python train.py --encoder_arch="preact_resnet" --model="spectrogram VAE" --dataset="struck, bounced, scraped and rolled objects made by modal synthesis" --train_examples=78125 --n_mels=64 --hop_length=160 --input="log_mel" --win_length=512 --bottleneck="kl" --downsampling_factor=8 --encoder_norm="batchnorm" --encoder_activation="gelu" --encoder_depths=[2, 4, 4] --encoder_kernel_size=3 --encoder_stem="deep" --encoder_avg_pool_shortcut=false --encoder_widths=[64, 112, 192] --loss="l1" --latent_channels=8 --decoder_norm="batchnorm" --decoder_activation="silu" --decoder_channel_attention="eca" --decoder_widths=[64, 128, 128, 128] --decoder_blocks_per_level=3 --decoder_block="bottleneck" --decoder_attention=false --decoder_upsampling="pixel_shuffle" --kl_weight=0.1 --init="torch_default" --residual_init="zero_last" --optimizer="soap" --beta2=0.95 --lr=0.0026 --beta1=0.9 --shampoo_beta=0.95 --eps=1e-08 --precondition_frequency=16 --max_precond_dim=1536 --merge_dims=true --one_sided=false --adamw_lr_other_params=0.0021 --ema_decay=0.99 --steps=3000 --batch_size=64 --epochs=2.5 --lr_schedule="poly" --final_lr_fraction=0.05 --warmup_steps=600 --weight_decay=0.3 --adamw_weight_decay_other_params=0
Rows from block 3 of the encoder of a small spectrogram VAE, named by matrix and row number. Rows with one number belong to one channel. Each number is 50 + 15 x the weight over its row's rms, rounded and kept within 0 to 99. All counts start at 0.
After each channel's rows are labels from the 100 clips, of 14976, where the channel reaches its highest value: "responds to" is what is common among them. Only what is clearly more common there than usual is listed. The data: struck, bounced, scraped and rolled objects made by modal synthesis. In brackets: how many of the 100.
# convs0: first 3x3 conv (encoder.blocks.3.convs.0.weight, 112x112x3x3, each kernel summed), inputs 0-111
# convs1: second 3x3 conv (encoder.blocks.3.convs.1.weight, 112x112x3x3, transposed, each kernel summed), outputs 0-111

convs0.72:56 57 66 40 54 53 47 55 43 55 42 65 57 47 50 24 74 38 22 57 70 07 45 46 43 63 45 62 21 42 42 53 52 61 33 64 49 47 62 46 42 47 56 46 64 45 73 68 34 63 45 50 29 45 62 58 60 73 48 03 62 52 64 57 55 77 36 40 31 39 39 49 21 49 71 58 43 67 80 61 45 49 71 46 60 75 49 32 60 42 43 49 61 70 27 58 52 65 59 17 48 38 05 41 47 62 56 52 40 48 51 78
convs1.72:62 42 48 43 59 30 51 77 48 50 25 76 49 44 60 75 55 44 80 47 35 55 58 33 77 36 52 42 47 54 53 69 52 56 52 71 68 50 57 39 52 53 26 31 72 72 59 47 52 48 60 46 74 57 56 58 56 42 64 59 29 23 38 70 59 17 61 56 09 63 50 64 63 50 34 34 57 42 34 59 42 58 48 44 68 62 81 48 40 42 56 62 63 40 58 24 64 68 51 81 40 42 53 71 65 38 20 45 88 35 51 33
responds to: mains hum (27)

convs0.7:65 59 71 35 43 31 54 33 44 25 56 46 45 45 44 57 71 59 51 75 54 57 65 49 28 22 18 26 39 61 59 49 48 79 60 75 58 65 46 49 66 36 37 63 33 26 47 45 41 46 30 78 62 29 41 67 45 33 70 47 57 48 14 59 56 63 56 37 38 38 68 50 73 42 47 29 77 65 49 46 43 57 76 76 39 62 29 42 67 43 64 49 36 60 29 75 81 40 39 68 36 58 54 70 62 34 45 43 53 38 56 52
convs1.7:12 55 49 69 66 59 33 40 40 74 69 44 49 43 36 43 77 64 42 30 63 61 36 55 54 44 77 34 65 62 43 67 67 47 38 50 50 30 44 59 33 47 45 41 44 72 60 58 52 44 46 33 50 54 64 34 52 56 52 52 29 46 75 31 38 71 43 43 59 67 38 55 52 53 36 71 10 20 27 37 57 42 18 24 20 67 50 47 40 59 37 48 71 57 53 30 33 27 66 38 78 31 35 52 38 60 55 77 36 48 58 38
responds to: steel-like damping (62); repeated hits (40)

convs0.8:41 21 37 67 44 55 43 68 65 40 49 59 47 40 39 63 47 38 22 61 63 51 42 40 51 48 24 61 39 56 45 65 55 47 49 66 36 87 45 46 66 56 37 37 19 46 62 28 68 69 61 45 64 51 49 58 50 59 51 29 42 52 35 41 59 56 46 73 49 23 30 60 44 66 75 54 78 30 31 59 44 71 62 27 28 45 59 41 22 54 36 56 36 85 49 37 49 56 07 82 34 45 33 47 41 46 72 58 44 72 66 52
convs1.8:69 77 66 38 50 66 34 29 66 63 43 64 60 55 64 64 76 37 65 53 41 55 61 55 26 48 59 50 39 60 44 46 36 51 43 55 48 50 73 42 68 61 66 47 84 70 25 37 54 47 26 49 30 45 30 43 75 72 62 78 64 64 79 59 54 52 59 37 14 48 82 55 49 58 46 53 18 43 72 73 49 16 46 62 74 55 42 65 56 44 37 41 44 49 34 54 73 33 54 44 62 53 67 38 65 43 40 47 64 54 24 62
responds to: hard striker (80); repeated hits (41)

convs0.82:54 05 36 27 47 47 20 66 48 44 33 29 41 34 16 61 68 45 49 50 56 48 60 58 51 81 60 43 45 41 72 47 46 46 47 34 13 54 44 46 40 46 57 45 60 39 42 68 53 23 60 35 45 67 57 35 72 55 64 45 54 40 33 27 82 42 39 24 59 38 58 50 61 47 15 54 68 42 19 42 42 47 14 70 49 65 50 45 52 46 46 34 33 44 50 67 49 43 41 41 49 59 67 67 48 49 24 25 43 35 51 70
convs1.82:53 28 48 58 58 35 40 29 47 33 40 71 61 46 63 29 57 57 36 72 44 74 35 82 60 35 80 50 34 63 56 42 51 59 47 51 56 44 47 52 54 57 34 48 42 61 32 62 61 52 38 46 67 41 66 67 73 60 41 47 52 40 40 90 06 61 68 70 53 38 31 41 58 67 59 46 49 45 00 26 26 47 50 54 46 69 63 67 36 61 53 56 24 51 54 24 42 67 69 41 71 30 68 59 39 48 55 58 62 48 54 60
responds to: glass-like damping (37)

convs0.25:54 15 50 63 47 37 58 37 35 51 63 27 71 49 32 44 44 13 54 61 51 29 44 53 35 74 55 35 66 18 53 38 63 56 34 36 19 18 47 54 40 41 48 35 56 56 45 61 54 58 54 47 75 54 47 49 36 55 57 30 60 47 47 43 67 59 57 30 66 61 61 23 65 41 30 65 01 62 69 87 68 65 46 66 67 45 46 39 64 62 68 55 35 57 50 71 49 39 48 34 39 52 50 26 40 63 33 48 26 53 46 55
convs1.25:48 30 45 35 81 72 53 38 27 26 46 54 61 52 71 76 66 37 60 28 38 57 38 51 67 38 50 61 35 49 66 45 55 57 83 44 38 49 63 56 44 51 45 74 38 41 26 60 52 39 45 39 58 55 72 52 74 63 51 81 55 37 71 55 53 49 44 36 55 45 49 64 29 42 52 42 20 58 55 63 81 60 56 52 45 58 42 36 37 55 42 28 67 14 54 72 95 18 47 60 82 36 49 56 55 49 57 27 59 56 39 62
responds to: hard striker (82); small (65); action: repeated hits (43)

convs0.34:44 72 70 18 51 34 67 42 62 52 53 31 48 38 75 59 28 44 45 61 83 72 56 60 38 44 40 66 50 59 52 75 54 31 61 45 83 36 78 77 70 32 67 26 36 65 58 23 49 61 47 64 52 49 40 47 37 50 52 91 43 53 61 68 39 44 70 55 50 40 23 56 62 32 52 34 72 52 46 25 43 57 51 61 42 35 30 58 48 32 47 25 70 42 48 44 69 31 53 69 49 46 70 51 68 64 31 40 36 34 58 53
convs1.34:52 31 37 61 67 61 60 43 31 53 54 54 39 52 23 53 54 63 41 53 45 57 51 57 62 50 48 47 56 68 57 51 63 62 67 36 45 44 29 19 45 78 50 92 41 50 41 44 42 45 54 48 48 49 56 48 69 53 47 53 79 52 41 79 14 57 33 46 44 53 83 49 58 49 38 63 62 58 23 72 66 61 41 49 58 36 59 36 61 52 64 70 48 45 85 46 23 85 35 04 59 32 35 56 27 44 66 66 63 64 70 47
responds to: steel-like damping (57); action: repeated hits (40); clipping (30); text has "clipped" (30)

convs0.64:61 32 47 44 62 41 44 71 47 49 20 52 31 27 53 54 39 59 19 32 52 50 52 63 48 39 40 40 41 17 51 45 60 37 71 55 53 51 72 58 60 55 43 57 76 40 55 79 25 55 37 71 62 73 66 33 82 62 66 20 57 43 55 27 48 55 55 48 32 25 49 55 41 26 71 68 25 21 64 47 49 53 47 51 35 53 62 19 52 40 36 41 49 33 23 42 76 66 32 57 28 65 44 44 39 72 50 44 64 49 70 59
convs1.64:50 70 73 32 55 39 29 56 45 61 38 73 57 63 45 43 28 60 68 68 28 73 62 46 45 54 60 42 51 36 42 45 55 50 41 51 44 47 12 55 68 27 34 78 31 32 28 67 51 50 26 31 44 23 72 47 62 62 49 82 50 38 39 70 60 44 43 54 68 49 59 51 60 52 43 39 42 57 47 28 34 18 44 10 62 63 21 55 27 57 42 53 48 37 62 73 47 28 59 44 76 45 50 52 40 19 65 50 32 39 55 53
responds to: steel-like damping (41)

convs0.111:48 58 45 38 48 30 46 48 66 51 31 21 58 46 44 39 72 78 54 66 70 44 63 34 50 14 37 43 78 42 62 52 57 29 41 57 48 52 56 58 55 68 34 66 16 49 91 45 42 45 40 26 32 46 61 73 39 34 22 41 81 48 59 68 30 53 47 67 50 57 64 44 31 51 46 40 78 54 46 45 69 57 45 86 35 28 46 41 41 38 73 46 21 51 42 37 76 64 43 46 72 27 63 59 46 62 43 41 53 36 52 47
convs1.111:26 32 67 36 53 80 68 50 42 67 54 77 37 61 56 62 21 30 29 63 57 71 42 60 36 46 70 59 34 66 65 46 46 75 54 62 62 48 47 31 51 36 59 45 51 53 41 25 45 50 65 99 63 49 54 35 50 52 57 48 54 30 24 23 92 58 53 55 46 44 35 39 60 44 77 46 42 43 41 49 60 43 57 27 58 67 39 72 48 59 42 37 70 40 49 75 49 62 61 52 38 56 62 69 51 43 30 47 45 31 33 69
responds to: small (61); steel-like damping (44); action: repeated hits (44)

convs0.33:54 43 53 29 59 34 61 56 62 39 32 40 47 74 54 58 57 22 76 22 81 48 71 52 40 41 18 42 55 61 44 64 67 57 75 46 56 34 41 47 62 61 54 57 55 58 55 46 63 18 30 52 45 59 56 72 49 50 52 71 49 53 54 57 31 34 40 42 35 35 47 45 62 30 39 59 57 68 33 20 43 65 48 59 11 32 12 52 59 51 33 40 81 19 47 40 37 70 49 33 64 33 67 55 63 33 67 47 50 45 52 21
convs1.33:75 17 77 56 65 31 36 44 42 62 40 59 26 55 68 36 29 42 52 48 10 38 36 46 52 68 79 65 74 74 29 32 38 57 47 32 29 67 41 66 55 41 59 53 45 52 40 45 46 59 47 10 31 67 27 45 35 41 65 36 57 49 15 69 41 42 60 60 51 45 49 47 45 28 51 59 48 64 68 50 49 39 28 47 81 65 39 56 51 51 72 48 59 62 61 57 55 32 48 41 61 66 50 45 18 57 44 82 44 40 49 48
responds to: small (63); repeated hits (45)

convs0.52:49 64 42 70 61 48 48 42 46 32 53 40 32 55 53 35 56 36 55 47 52 50 27 40 42 30 55 52 25 99 45 39 22 54 61 60 50 56 41 42 61 47 46 47 68 56 43 44 41 38 33 54 53 22 30 49 30 49 72 75 76 38 58 47 60 30 54 49 43 52 18 63 72 55 49 45 79 63 60 61 50 55 64 57 53 63 20 46 40 55 41 46 55 71 58 31 60 67 50 78 78 17 51 52 50 07 51 31 46 47 43 78
convs1.52:15 40 49 37 49 55 49 62 34 54 70 57 64 54 47 27 40 50 46 59 60 33 57 42 25 56 34 32 75 47 77 33 64 56 34 61 42 57 56 65 26 23 55 49 25 60 61 41 78 50 58 52 46 76 51 35 76 44 36 39 43 68 55 52 54 78 66 82 75 39 46 60 71 26 36 56 41 41 32 69 51 61 36 55 26 65 73 53 52 39 52 46 32 41 30 60 37 38 54 17 39 77 43 27 39 50 81 43 53 36 48 58
responds to: steel-like damping (51)